{
  "train_examples": 36250,
  "parallel_block": false,
  "inner_norm": false,
  "drop_path": 0.1,
  "projector_out": 256,
  "projector_hidden_layers": 2,
  "residual_init": "none",
  "batch_size": 256,
  "epochs": 67.8,
  "lr_schedule": "cosine",
  "weight_decay": 0.1
}
Rows from block 8 of a small self-supervised image encoder, named by matrix and row number. Rows with one number belong to one neuron. Each number is 500 + 40 x the weight over its row's rms, rounded and kept within 0 to 999. All counts start at 0. Numbers have three digits each.
After each neuron's rows are labels from the 100 images, of 14848, where the neuron reaches its highest value: "top examples" is what is common among them. Only what is clearly more common there than usual is listed. The data: rendered landscapes of hills, water and sky. In brackets: how many of the 100, against the usual share in percent.
# fc1: MLP up (model.blocks.8.mlp.fc1.weight, 256x128), inputs 0-127
# fc2: MLP down (model.blocks.8.mlp.fc2.weight, 128x256, transposed), outputs 0-127

fc1.131:444532472573528525491459477512504511567482532466567477432491507547405527557569513509545532576506559425483458540530484507501530490510537524438543485557451496478491498452538472538465490479511427583554478478447522499476458502482572554475541503484474512533509491465579525436505517575539484490430487526508504541440550556480490526523488561461589445487546451566563499451477493496458516510500
fc2.131:523457528503533485489514482546567487413480470497432470582475463426553513502450520503474510487428490537498520524572427435507474534506525483456497547494509531486490442537486580494502499512416576529462531578501423467545484499539526452521472440511473501429446496573542469544488533541493470516493516526540489445481507423504535547420533459505438435565496502475499482471519526531500596535501
top examples: night (65 vs 24.8); snowy peaks (56 vs 14.1); purple alien crags (44 vs 14.4)

fc1.188:532463569491565553545529493505484466483483536493580542498450482453482499574504541559511469565537535454550542538526482513497461520485550508432463549521460517515420533534487447506498429517519514517494488498460474534568486586526525467456508508492437460521505494560529492390473478565506476548474505554496424462482530497521563479524510492493509498466499447561527529504494460516514661465455
fc2.188:545532466507527456495511548471531501602524500529493446527458549513462519493555497506468557513520484465517563443538513505502472565494499414482496444484574509462505416490497451504493441507497480504439484549437529574370508520474466538507524490493544564525500500574492425491513569477462519496441478495506537542526504469512419513521460448513439464569552544458529539444485533518467477491587
top examples: purple alien crags (62 vs 14.4)

fc1.75:485540463515540466541530415496490569504431533514535524528533527467461527423494553501504441518492540433450512506541481564574522558465497501497456503478551473463436390522517567534508488451453467537544447516465520520502472549539509510506518477537485462475546492592533531481494551475448478475463521586523551506463510636500500556479462453471473446495438515548527510521556489518496467456512
fc2.75:532503548542445448499442549489517481531522540471451512488543457536497471504460483516480558531512524477517461567543522531498507503490498513438539424506528474506489416449493508556489533496435489476555446487428471556492430504445559496533495444481414483495495528509455496475487557460581503442489465593515544451478479504465502547561483558549549526539557521490529609430496447432549480522542
top examples: sun or moon in view (76 vs 8.6); night (52 vs 24.8); snowy peaks (34 vs 14.1)

fc1.31:483522501458547480443461555462534493537478459507477463492474487517511503530493440474514482482456557496462532431569631472535491515437547485476511463569544500454505427520553480464476483481537464510452535513508510538503495456539469563451558501490578487565487501540528595542513538441420470472496499506454555582525499450540544476483507517549520524472487486546522471510561536461465511625511
fc2.31:513499547456500494528547487472484507485563564451519543483479501490497437430443530489521460501436497524596529564490397510466578508547485519476486488463491501462496509490451565551492474525469568492499475582474458532478516529548539471569497486571487553483517491517547489494427476525552458523540486547454496430506507532465498549499451479441507465545466512404466578488411564499470549440519
top examples: dark volcanic rock (41 vs 14)

fc1.142:509507459488510414472493458496573520470482533443480479577498504486572524462509561493524497446441454527487568470549521454575457475447460507455462555492496510566536497505516608530486486481423524497508524532552485503546464466513587484527536452541476481406568473482487503506511483499551470501505552490484563438496452461501502499445514422443489518559490570486489579526518532466485549580494
fc2.142:518541613522539424604471473528590502459511465582448453552460509501510511597525487513528505482466515569492525522493447457546544446458469501554473535495494456525541494528503488469459570447452517455449481516449517485459492544496552410524490468526459478445534470518497563478505494536545480532456509505451431425500521464459518514477475444545450459568531519441518506482496522520503522449500
top examples: red mesas (89 vs 14.5); fog (73 vs 29.5); overcast (50 vs 24.5)

fc1.96:496530533474462514511608418490500477591545508475577518516522549501485491514518469492500481536506476443482495450508526581471554499523501480513456593508527529459487490532552484529526421507482506566490547506494485501495502448491532469521521526512522600555512504544553562570430450558499503519532482541525522448449462521563462469415486524432474529596468583473528457546492479500485454501555
fc2.96:448532504502546500527451507510404501513474513508459550453500471513509442506459466559502514526446558543534558477468494458503544484556503527497460411487509510442477521469483548450532547550532455444519513508504485490513480609573444538461430465550519433496459517471524455463518454487531480511436544487471484481497580536467588481517459466555548494478524420481478523516577567496561584516511
top examples: purple alien crags (35 vs 14.4)

fc1.89:479592528552514505529527439491455533523448495511498485507555533461496506487572491491475443518386482539506526579541527492458527549533566460470480507594474533512478510514476517548579534490490544589572488488500529467595527451556500495574496504512520539426503483464516482472515477512449546456471428577516523475486471490501540463518518466464476494526519533586542477564582484472526518499551
fc2.89:546443486467523461519516525518532445485486490557476549537437524463499482499501467467533572475465517521504536478401529441464470439553513478587488528457493492484622535506487440510508480516569480444435486528547528429509563517464408488507472513514527455580476487465454527496486455569520473528523523439462511498562538516465516480482439472587460537524473552411545482555487506487518496519466
top examples: sun or moon in view (100 vs 8.6); sunset (100 vs 25.4)

fc1.162:471528496476465541474519496504503545481506500475531533482503450508500554532513386459487437482518484459520409464543592482459444481495580510462484529473494553464527457563537505510537526403487392563460486480551437518551549464535469459493530520459478536480528557491567508487445482580497517498524503540579484503528410493511489513408495531501475556486498502557458517552534462489452508533471
fc2.162:505540488503574487500494513489494464511557513461525478451471523498481471420466596541542532518464517418519493442498434502450499576492539434474584493497526622411524493484441542441485392568543554518480567503500504519501515552542466529481503483557522521510469458565508461545426507456485521499504518491493544520469520516504492488501490502443507477563510443473557458455460569502494562481486
top examples: noon (63 vs 25.3)

fc1.98:575524536503491547503462477517534517479549517553594508519547429468465485492475577499485422553495498499460435494482480480533509561550476556461552547484459517526472543554446574532480483493469526480601459543384473516534487540503586469541528524467534506492561539474491503533503493528551531449486502495489501500535504589540528569546544530479474521438440468489534494439504454479557483474445
fc2.98:544498581464518516494490485426551491451572462483564544444511431515504459495437500471483425539477492459568462558489444493575524495517514512466499508473452536464498474532435511551448493533467454543505472558509441505518462501586583442521518503510490516542518521506548589524471519548506448477584497559495469484498456483537544547527479539466513546517518407484465559434461485500471550487563
top examples: water (100 vs 44.3)

fc1.241:502501408500471381467552480465544520492519455518499455532521446496485574469498476480512524552424475484511475506568539480555547463476484460426455466476522520459498405478471448525506499469433490499483511503487514477501424463522494493516486404519521493499509492552515595482456531567471475480447504487538527477484520557504514471486498591525506480499506581547532586449536524497484561600544
fc2.241:483545529484482450538478466583561506439472484511447457586530558470538507491547576533526525437411464511467552465498454425544493470463527437547485520513507538459538484528489554469533491458506555542490560451519533482552516514475518431537540499538507488442515439542498470529475447502492504487460511485485521455496511437443495451411480459482430470568486555518559426526525526550530557526453
top examples: red mesas (76 vs 14.5)

fc1.181:451468519494522559557464535521475485509532506496582573460457527558456471492447466526527437606480558433534469529505536499494466589461497506430519472516502518477468487429506472487511471563455454464526448513437501543470466525502552555473482501533488465560542464488597552447506489588497463533436493593490482438484494592533500520527470466528508461495555488489481573520496467535493500514518
fc2.181:511501467493537528581463498596545458562533530507515507398431495528501401513496448518484524511474550488578535533480513478441481557478499479514570469472506529474548545441483464450516458560492500472472483448513514457488510571517493496492493459512511556523508481493510459463446479577583523479541441480432503467495484547447470515478453458485544494585554460473611493525430513501526544487525
top examples: purple alien crags (97 vs 14.4); sunset (78 vs 25.4)

fc1.40:469504493506538463501500509442451489403513527469515516564566499549455586456516508533462465451533447434500435561542492545488536497525474489486492551603508529478508484508542517564573481549468466535499498497492469531489500468479510449591476482457480457448549514553465529516493480510512516485525463510580482471485457584429553495563456501467505543532595495511458568584472471464549486463539
fc2.40:515514455491440518408461590509460553579515482499482421429528484545483529485491493551479531531522478469564482440511556457533550519578465500475549460499539560457615485450543442527462459533521474496479505431515479541443493480493500549431521520467552540524442551494481503478501521434520537487589471458498549557523489484473468473546527552504531504491550427490500483454456549472480486536472
top examples: purple alien crags (71 vs 14.4)

fc1.85:570508459489492435541507497478518564491579528507466470541510532544523463457483588494543414510500532513478531465485493481446556498470512530485442523486485525461551516511529574510555538493533501549558531589539484451625554517508503525573503542571505606461520520482553500547437518558515496433560563501477534465432510519492503525461501543485545502509477499520451505529504541500509555551451
fc2.85:507442412476482519516512493509525490561459493485511471498459533531458482448548518498478514458509495474448491422484569516439476475515543452568492504479549479441538570540494488380521456559546445484491501486558511462521577484522442554527511514462537511589514477485458448519498464562431606474526496403500536554480518522496489470466430495528509549455467436527500502544474521503482471562471
top examples: clouds (99 vs 61.5); sunset (52 vs 25.4)

fc1.27:444591526556544450530551511504482466519536530544469497538545482488433497531531491513520471504516533553598502499476545442491491501457535470448564471499482511444400489496530466500524548462506433524497540580517394519574452522561478561546501469522588512537563549523473552526509543548450496447511522513526517442519517522472508506512488508570451471440468488510496490546503508402540518545476
fc2.27:558479577475490431561514526425492474495514494506453548572415474480498537519474459399494558472504495503439553512505414549431537469487506524467453498484523460511499436521474524514492541524472533509501482592405486498479528527509457467572466502519466470515487483533520439487495543489512432568468566527483465474490559480495531548469492540517519504524441570431461573492554534567485502518562
top examples: overcast (100 vs 24.5); clouds (99 vs 61.5)

fc1.171:539492496557585465518469556519519491502593463508470479488552450551466480506523399539511527531473515435516437468506531465432469442539438426473549513504460524520484484468528431550453521462362475467462483498504466527480479509472508530511493488464415493513529477517503528534487536552528450538459514475497487478518537552482541504507474507595459497424579495456464586456474488464528508536475
fc2.171:487466501561542476510431569519458501517516537517521493447481532566524507501515442578503532494563577400484486449522518477447482493479469446475554499516491593451503457447524489493531445493492475506511522453466460524437466536474479476447402470527511518438502512566579475450526509456534535504495510533545489492444485543461545521524494409478513494551543436557578530492495468542567539533444
top examples: purple alien crags (99 vs 14.4); overcast (55 vs 24.5)

fc1.203:488461541504543526562508419556478523461520548433517526493548482470537444467458535557484508472450485510589494565565481482519532533466504579430573460519497523558432491450485500526506493539475513533535536495498496498511430492505504494491509463472519461431483495536486509479500490522560565462525446525545530410512420569458574496532500552470565552554544560453545571471527504454565504526483
fc2.203:435449415562472480508468526513557557530465510473486478487445488516410600488552505540503516475530507502379445495458526517488432513509519532522540581512501486523516508498601502452463485545524447517504509506525511453486514466461457479467515505497473423480485479521428566489522537507449574551489567450550477557505552456535499518439525520507458442468474478591464519529513478535476502565498
top examples: noon (53 vs 25.3); dark volcanic rock (45 vs 14); snowy peaks (43 vs 14.1)

fc1.146:566550495495509409507504494530479586532539526461541527547512502521541466455510513491469494528510488426498541419523556507532454477430483409503492471522549535457519419517472459495491461439490480446529517531559462500497518523424481463477440477500535509449537512506499445490513489491527475511540457550477571539520487569540524454506470443541462551533458626504495497478441494523582474584548
fc2.146:490488539492561526472507476584457438465489482505485538452522458508552390511456480479511520555497503517492509615479460494499559527504496561483529505489413519497502520409507501540555564516495560493517470420524519460543427523522563489426514466480494467449460531419549550526481503528574477500518464558470432453529485470490474564473546545473554501542541544469543449513526474524527510453455
top examples: night (53 vs 24.8); dark volcanic rock (36 vs 14)

fc1.220:468463512548419501470531453566494529428518473518450467512457444482428484564560534557451545483419508481463488477507520483524443539500527508457443423516471495500504539490461573434536502533500493495547527515496478492552456520513487559488471467444508492442487544497468472529497502442507496478454493479576496518507560462495574533494562513523524490521578481593535481446599496526512568530605
fc2.220:493404540447570500521466490572514496497435532455481541440465478489518488458454492563506527453504495464547505547525533504427552511520543550514588547513478500535529498448590493525532496601485534514493527403503465505492510468494493461456495506472525483438475487526505518453460537568543581513528465544528474423432469465426508517514502516442560506505527497484541539544467495422510563490434
top examples: night (100 vs 24.8); clouds (95 vs 61.5); green hills (48 vs 14.4)

fc1.84:478499456486525561485463512502457440514484529533509430478504521535486483494551414416397523580428517515568548537542517493457567565514562487484467452517564501471511488445458494529555471473492475549517488500503512487523496493496519542526564444473565595551469547469550482513515488487498471383514384505479522558556468518464475500527512483473541507494574489489508485511505516470468530495570
fc2.84:473479575544530393505531516494531525467493476499505527524490521482489538515487567559574528440536526478420483458455477492498448443448452471547510559458496498517504506558501521471451505492508507453507531558519490538490512490497490458442447520521477428469529460539445540510503532441470464616472622541525458480437549446606550546478510523528461474525438499511477510508487495547529472508432
top examples: sun or moon in view (99 vs 8.6); sunset (99 vs 25.4)

fc1.43:491505460491482450498520519513546504495423404539522445477457507478456466544506417477482534559435541524429526468503555455528507510502442492517473470469519489467535484504482463504453486532419446489505535573486484438478501549567540543468515463532595513551466539433489479422532548460469497530503506533496480498508575447568494550453569460539453448503442502544509496479547510552445540589507
fc2.43:499483512499440485534440500562542512506468529558501477484523474517568456497531460569496474512461498498545541469442564430566628464552448480578523502525492467506573521477538431489476518464528492440467484438514521441457513506464502401498457485494544546496501520490481550454553410521566519537503470438439493517551510530465523465524493487536538575491499500446529466479432538429479495481523
top examples: dark volcanic rock (43 vs 14)

fc1.4:506593546496513512503438476499521498585462502525460541537506474467560466506514497480545484559496576529537527540504513471502562444535544524548552476467444506471526490524526511545502555527555508498503505497438455503590503508559493527488573591497576534552472582465543487504486509511529448437499516519453488521515622493447532553463486523603558552444459489507491492506564496476534514542473
fc2.4:509500467531472510495499517573511500485496449507492483465543441517564468469475436510502464601511526493423424570543421532522526487487483584477500520499457491509500475444569491563537553439463528516543445471489543454522465471449538504473441453522418493431487503450564563553490507504537433459514508560485503474487522512446460537467543548492562456483560597495519479490557472540516457458491
top examples: fog (99 vs 29.5); night (88 vs 24.8)

fc1.128:467489516468479528466536446492442492426439453464534537475517449472528575599485468533492471505501536505446443525618558525505456489499542533532485535472566483470475509550511523523518476468452494520469454472524522543520529616549508432468507508502502483526529493599508451421463492519471528539512490534516510471502493512503579490532485461539440466483538487649514504554506474495541513468509
fc2.128:514562557509519402592438500468603522581489492546515495529455527492481433485534564550532560517422540482526527467451494474528533467450444459484498449535500475480517506543459503495446493489478489478518512578463532519446542531470462452509486499553479480500564472516468469517475472507562488510401503541414514460498504528515512537492444425548505512498435537458554534438505518430522512508559
top examples: water (75 vs 44.3)

fc1.59:537483601485452476546450516526480563543551601507495529497522514554471477456499533499485461468490585505538500552526500495497543494554534477569529540417473464455495524503452587456514559543507516498593548495489405500562520510486527462591522488521474513502527542534505445538453501496520482434486516477455542515537554561474543545510436553504545540542454526484489497484461495554548538564498
fc2.59:499523472495446499570535451500504438568470567475570545452527485507461477479480535549506494469507519427471462448473538524455444448530539431462514473447478529464459484571467518409549434498566482517531590523489493520556514593512452434492466456446458490561474554528501496461448489508499521526492504517461519500524494582482533486493457530514469578487444483552536498467525444520593511491460
top examples: overcast (100 vs 24.5); clouds (100 vs 61.5)

fc1.135:522584512527473506509479438481451498550522544565516501555511553464442458542589525451486461492462491529574526559495533494486536617546560497497467490563491504486406470469462478496545467460504473567565516503493496443546493515572495524577556538498471566518510509463576495514516459514451472453437471548481532452527459479484450509510550447480460475484510579483516502559555500503484549491545
fc2.135:487448508526519507463490555483513456497408469546482520544502492457539548509531504547476568477518516510466483454445529497490506426601548421554490497518513482482549536560550479479470521487573516463428521437537492474498561444454463486476463448423531543562440574544467502442549460480467501559511499436525457550553587460496530485485523486569447548529464452535542483460515506532491527506479
top examples: sun or moon in view (100 vs 8.6); sunset (100 vs 25.4)

fc1.47:551503479515486485617494529531580479533502524479534553460481517498499495468502502540546425545470514463584489521497441549489587504572498467523456516477448490491488503494506491556506423498460474481548574552492507506491537537485516479610482469562493605515478493477533494517470474486520455531461487586470543461514519543476540571410482449438532494544484455454520573461500502500445560519500
fc2.47:502573529466459426469551507414522500539572458505571559505537517461469505523469513436514482494492536454495526471476456504462490501495528512464442411436433492470493486553361586521441495388513498523539533584448507544507518514509522530510477530566508526530523525473541468515460530440513423489509535545439491504504480517528507540541518502497502507474424537479481531489455500530506477438456
top examples: water (90 vs 44.3); dark volcanic rock (45 vs 14)

fc1.197:484506462541587462484474514493528493500568443459525480450496476553474522520532434492482461485429507401512437437517517513456500515537491395482575501513473568495486476465491472495498457538391454522502539508589447517488453459527485445502497497475451534492495470485478557518505580516438497528478511509572524554479483522570570541513511447479422461488594502482507557471491553495464503544483
fc2.197:451456547581495474565467514499527476520500548507565581438492469535461496512516446575521524541555519420457486484521562500507479488482497497418573509519457518503455443455495459513489441509529438519585502460422494459461450546534441520503425467521556465508544520478557486438531508518552521489508499533587487481457466541497531525504521463511547533505458393530548542466514446509531522549508
top examples: purple alien crags (74 vs 14.4)

fc1.5:563490549511541549550496499513579489526487485553487446560489484436512496569534499472518482517493578490451452505509506461505485496475568364531479499538505483417480501521494476553541529407521510496482470485501518481540528581501486434553529548534472489544548441544499505541421451561540545514533507510480469498518541502446494519448452476573474455550506520545512499517593436484581544490496
fc2.5:454500451561466544467510459546529467479449526493521495522529481507480502516540499591455449520533498483491422492508557561559430498593518452485519504566489509504427472595537475477520487484495409533498524447486448470490496416482505476526521447403503522520462565544488541444563463490455571488471440508502467519553505522506506489492532442542459524510519509607580470508490428495505497480501
top examples: red mesas (62 vs 14.5)

fc1.125:467519504522574460574492501459503500498509562485489533537508539440430523522508478530494497509563553487457512497532583566534480486548513505469510456479485531510456463522458546515553518527461450497537470514524454493503451577575499489548451410574504483509536496513507440447499501559508514471449546518593520484450482593490565509521455418522434469527485571467525591461514421556516506494511
fc2.125:477495548515511524502494450440453509500546505497538551485604538449543530515496510481507502505520443493532575447535488461507503490488468524480427437451466514503427473513436582418498502433459548479558491557492499511556431506560557529472431489464574473479479519512508523484525476468494449512464500492562487509480515524557586455544510554467532544443493380488432545423522502490484510526482
top examples: overcast (99 vs 24.5); clouds (99 vs 61.5)

fc1.223:554568567486523424582526473459512515471500452577553560579469504489462473506484508442480480528476505476467487494509483532543581535478525508469536431546463442478505449466431494547473480499495485529561520596418503479508464498513528463542475540518536481534557549497516492518483611512503458476461539563454473481505565471529524591535520501522512544486453590480475553493533482517555457497523
fc2.223:460441459490491516421534545522513448520400494488518499492475536476503531483480514506513613465509452458453481425452535509444461576537534481505573551514546516465512534517596446457490473575571508515448548436503541489508551438477404532439491563450513501534449506539472469507522492465454585568478499470519488559509492442535497501498542496519454516503489520545542447518511512507546482483484
top examples: overcast (100 vs 24.5); clouds (100 vs 61.5)

fc1.116:495525566509528445474507409498456485423519484489492557613546505496573501542485566550545483524543487465517473475530471474489480491475498536473521545483444548476514467448502532531529519497505523511553513534485475518599473451575553517489449562525473510477518494530549507551558476456482409474489557557490440460426563443497599555479546521485472508535469522438436507516539510507512458536467
fc2.116:432500457574477566472536469504468494476461467498554489463560511457521527537549467544482454552522478465502523441543573531550470494555495505516428494514485519504459489530514500460496496433480456509548539457579512449530482495509499510447424455459569504489476572494550538438535458498467519521471490502556471576505466569572546454517558514469478491467529438630517443458527436517473516475468
top examples: clouds (93 vs 61.5); overcast (79 vs 24.5); fog (68 vs 29.5); desert dunes (33 vs 14.5)

fc1.202:461504461511557555537520461537549585533508549509558500466475513477454468406535564510505493470520561427472489564537443550551545567488475552475531538575506515567509529451531473450470438615427509538533473473476493468529498438524557504462594566480438448420472461482514540492483531503505523515507483494535566527460483500558506513509545514475543482468482521523535499517477456503475518542499
fc2.202:438518507542566413523562520468510520534508464503529501452475483548464529576511533563530496523627544473487408491507503515480440432441492524485538557408493543484533490486523527517448480521529491476521491499481484546471491490498540504431498540528441456478541527468486550491493564490532496536579548537570469513395567463549487554502495493520477469531451443511499489508492464538468427468438
top examples: noon (72 vs 25.3); snowy peaks (66 vs 14.1); purple alien crags (34 vs 14.4)

fc1.122:510533488499463513516552519440463459434514519501548507521599520442441551436463532418512373525442458528487539498501468509541498579564494588453477483493508495513528493519446557563481466546509532543562437467503583490571491483509519518582480551478489477493497488446527515520460442537459462516475562507542508501481462548533500461512557520437532525538471508471482522496514513495510525466594
fc2.122:518517533479460577516508407535483463523474489521519495483519491481519398500502480457471513559440490531592529532556545483564524595526538495462500451562523495489490506462447490533534476530462477539517456455453498457530467492530563500537562423489534546556497527482561487468460475534545530402490395527469501468508453525452462482535485484497527484555544496476574498497486480450463561426557
top examples: red mesas (62 vs 14.5); night (50 vs 24.8)

fc1.222:502513436508434541573485541562596538577509464441490508479518520486531486503603479433481527504541444438481528443504499579496508460453506554504453494504539500491488447499550541524517511462493453546532485578550517482523537480498538468491448564516529507480494493495567452560464533442555508504546591511517502563494512495544489487396572508510474504460454484497479477505562506557513467587524
fc2.222:485491453558505509523462461547551444424505483481552503514483503515449451495528508500558431545443524463472458473479526498515488485473594502502521529560442511439517496519500461469576457549549436566529540466532515429590514507558476486528506422533515526526537468472559587514470456576463534436455503525535479437479503501464513520411462491486502504474541483557543454532542456518513582531524
top examples: noon (67 vs 25.3); snowy peaks (52 vs 14.1)

fc1.29:518512448489504514462460565456531487545494506596497485637507568522450479447546559464513483482509493481481516482525525498479508545477527546482438433508546490432481495533521500461561508583541449535468489494548545479501524445505462563530540506528498578548480465484576482511515507539472502426411497528559488542473529487516460492487452493466502522474540449466509510547626570512482539486547
fc2.29:518496499469519537469467476473483466497540552499531496472485511514441467508501478448428466485518552473507448499577564538446500593491576491489502547483493511516472521476505508517498478587437414550555480458489448431563530502509522531555565530462514543535571465442506437497492545567432570436583448517512496505496394487490438496526516511448482499490542485550474497593485453486482509469495
top examples: sunset (100 vs 25.4); sun or moon in view (83 vs 8.6)

fc1.174:509512504516489484521483452489500526443474563474559484490562431408483537524468511529516479509498482476577510544556423474529578477485503566412486475546517496497452464468522503580477514432530488521516467543402577484502446477546581515505566479497487508496467540544487550473516480431549495512483484550520528487444487545501554483529548547433552495476518509441489595434539543491429483511535
fc2.174:413457443492470515512510510500540537484427497444497544481505499432471584457443533538529506463455471529419504483493536463503467516506540547502545526487533484492513508546548531445476489507527534439489552494564561472486493464442399468464433475519501411446473494552437543510486478438494579569504537457551562553505541446510554476476487554515519456531397501541495528477465530492476504520460
top examples: water (95 vs 44.3); dark volcanic rock (53 vs 14); noon (52 vs 25.3)

fc1.201:563490500480505497497545506460614464512479477557559525602529504492475478491456495514456491466524514454463479450507543587538479585526550469419548490588444484533483527588457529466491469564501513548534494547514477375517560459518508486564452477490498478501562541485504455535510533469489500476500517467496499540541470515565472597523564506527527499517471516491547490506511434516556468515495
fc2.201:549516497494467439521461522534584519506502447474497457538454506528464485447479532542510503490443532441451414467489474473447491501479494475473618579569505506454543470514531465527450445532495469539455562517482460498545602483473469391523527575534418528493531433558499486554434525493500560487546525544452532472480471488490435541437499524496496503516477544502543477522466512502540524539504
top examples: clouds (97 vs 61.5)

fc1.41:483488514508482521559504421533533540479503475453580530452474461465561521569497485564449482510503510476507505569566486505585511472463526557418512498548489497544474487466528461536438445498507511566497484493481540498507491485522578444459568522452480447453523507538513528438538469493520534536535456532567516496461464551529576475488600466409539543471576517524553550470545453472489531544506
fc2.41:458448457537517492538519518496570525528458512497481500487441483488408588484487502562489530474509507486435443426487504530434460501531505456500576595501527484510488503526546499444443479556498506472489549552488476494474569526479426428501439539520473479530497494569440478472504558526488566556517546470534508553479549460528526549486493538535454460522394432535478510471461490602514506511476
top examples: snowy peaks (85 vs 14.1); noon (59 vs 25.3)

fc1.17:508478521476542520552493413488518468480510499502499555472463386410481491570483418478477411544451538489576491563535498480529490479487534508446523560497479484532420452512530491542508510489434524501500504560482471488514474575566519468491509519497555530538502503543537493435477549583492463507509534573527445439528500541490553550459467451476414445469509467529463532505537485523512545562543
fc2.17:553516489515532485528475456473507456444514534452532522541501538451449515447520549535496468479465490430509458465538425536461489485550574438394485514546484551478396457550483539525531402507478476589493580546469416532539527502562478458573537495521482516494496487593545485500455551493450526476479489509546534501480508533463545511465505530465454500458450480522497540489518492506492582542484
top examples: water (99 vs 44.3); overcast (49 vs 24.5); green hills (33 vs 14.4)

fc1.6:508550530526508510533518519510592523521471470520465479455459490543521506508521526505529427564464527470526541486528494484487491493505483421481487518521511545524539415483509472513475470511451471520485567566567476517520507556484536479545586548563469570574474466533528530482458472600455438538488540561456523483501469474511521495391491541453502445541450482523465529469544511477446577619506
fc2.6:524583526500506497513512463474462475521541506524480492492511517478479455459482536472480451499444537569561517492500424489449589544568444550477455489495453489505454554503447587511487509475441489545564496560466476487543589533553524448542531542552489539455486504467556435537454505512553460498479528509396501438533529533497493566502525469455492426475479495411471478527490539498509552423461
top examples: water (85 vs 44.3); dark volcanic rock (44 vs 14)

fc1.149:531531511474508471538497425482482475464521540566468431600465513523538477542491539449572487502526527543562582523499491468486559547410481511457484458525509472511539522484532540470505538515469489502512478558529425498531482513556551510550515514576529590493559493478476505559448506561536406466538462546443484439475514453474478578491437516519540463513489534454439469498478558503511541524563
fc2.149:456526455519521492535460461597516521490503466457495516467483539550495444461549485497495456473480569496476436533539508511460468485413516537528464484498488523494459493479495517456609480467467460504588489473511490475566512482504529510484537526520434458441525438452535483492461517476477521453514467563484500452471462558475479501445461422475503506491554559587560506641557458506555495528439
top examples: overcast (68 vs 24.5)

fc1.39:535531534523500438554510540482567522476502534497539519600523493533414443480501526461502482498442515488485451463522500472515518519460488451479568429562503441489486508507499442510512475449523493484562485510465466504523474503515535538562570454500459534550574488475470565544465495483528552395437464525482545439516456543522486547554469481536559523481538519491540648503507503422522477502463
fc2.39:510512479484425537432523504448451490481572473537498509480562453510474512464470459386427440508516477507475475518486499574505560515486534611526468462433488447521511500503483521499501557512515423521545461500508518416547525467503502559488506486456517547507458551445548519556527532471467442422558478507497460526533501461504465511542528585475533538443550510492398480525493515527509461448553
top examples: fog (61 vs 29.5); snowy peaks (58 vs 14.1)

fc1.77:482477462536529507491542495497518519503504488487609505498504516455431554433513539541487443467454491400542495428515521534475581571510516543432512478525493526502504515519510554467534411535508505574555537516492566445594566461508495478468469547480477487439481454537557478521497466499489597467489516500552527522446468542605532481529583476443547477464546490492545525485500522501524507500494
fc2.77:431533598574522461527496499523513450537457521561507523526512495488515445582555447503528589562552501502507541522511532544571461447485515470510456460463501508522480434486499442509494549484495495468470483468454527503437453500493511561476528437522539521558474525477527513411543508522492443519452476546526406470487551433509498506467497442574417462561532512505526474483541466533459475431546
top examples: clouds (100 vs 61.5); noon (68 vs 25.3)

fc1.237:495468435533601532476510486473551479446464469513545456498467517444414531505500497493420495475459510427491461439606411467499538467566524467437507577566494484552548527454473527496446434518498493551485509519456458481481572471479480422490523538510455450510486516574472550528517572507528532484545483477613519533515504562505537515531519511537500513491485478533547519519492448490462514501488
fc2.237:489474542500560519484500474446416488495485550460459572496506562445505536479574493521492447451526465456527512473499444533408529485550543460527493536465495501496451458490520549502584456541506525533510521497523453515514556504543435567549483600538511488501507501494551423491517553497411504513513521492524485480486530476426493491523483401490480506421430481489445509560533499600561464493462
top examples: purple alien crags (57 vs 14.4)

fc1.70:501451525454533446484530482561522514416542451480492462600508481516528461557531495514489563457418440498529480486560487428489522487478547452488538505500527517431510460465506444582510468550451523546485511478505520512505407512499550482476461527498562442485529464623474514493482487514537522455497480460572495439476458505453518473498486473525456523567600536489503559533475512461517528573451
fc2.70:478530567545483441521499456557566474558520423535533473530466560458493468567567546512510566440485526465467551435531533503509438563467522401499518485469476574484576498529424541439520433451476516494530528461491533475494503519491541496497554499500553531498540493512535436470467517469491526483484476491506472528463449471544472486503502436464458494634497518546570476480471446545474494519472
top examples: red mesas (100 vs 14.5); overcast (54 vs 24.5)

fc1.49:476541494468472515483558478496563569473561443510560511558579546471475569501512490483441474500486479446461471436565589513545550515534517484497531502515486490535588471531456528540476463416515492523571507517507453507530515476475595456502523540468561501487598561460501553528513575475512543417572490496534510554543458485519506527504567521464529547454485497532460501475500471491548481551532
fc2.49:517462530455503537556470470564479467492439567483437485508475498515514489489511501545444527464497483534585501554530488485498498535549522382544533493506551487485523522514533487455578466595501519490447521428491447513484502537505490450519534450498487497531476476547439421455477479553531569500546437457480545429528496506408473461535439423558487515557556484484562506526463501510550560455510
top examples: sunset (61 vs 25.4); purple alien crags (42 vs 14.4)

fc1.100:451570434508529508467551539478493460494500469524594506511598539503504533478473493530545497499480482410455510405486532527539504490453537467512493527521479529487478507538515483497457427432529450525491567511503527459557527480527497489462439515445598513472530520494615581496576501424447503488561574488499469541499500500581491490452584521476487512447466504516513481495542471549503498502450
fc2.100:489539460481494531510417499621559551501479487475482458419472525566544448443475542597532442499443510509531477514497524446526477503456480521538528521554516523442541526509575495475509472526474494521471534476591523467500534515529498432474515489542469520431516458522524497525443407532481555486514527494450525483468501514464461496429458424461513458487505438525551423519472544486539576540513
top examples: noon (100 vs 25.3); clouds (100 vs 61.5)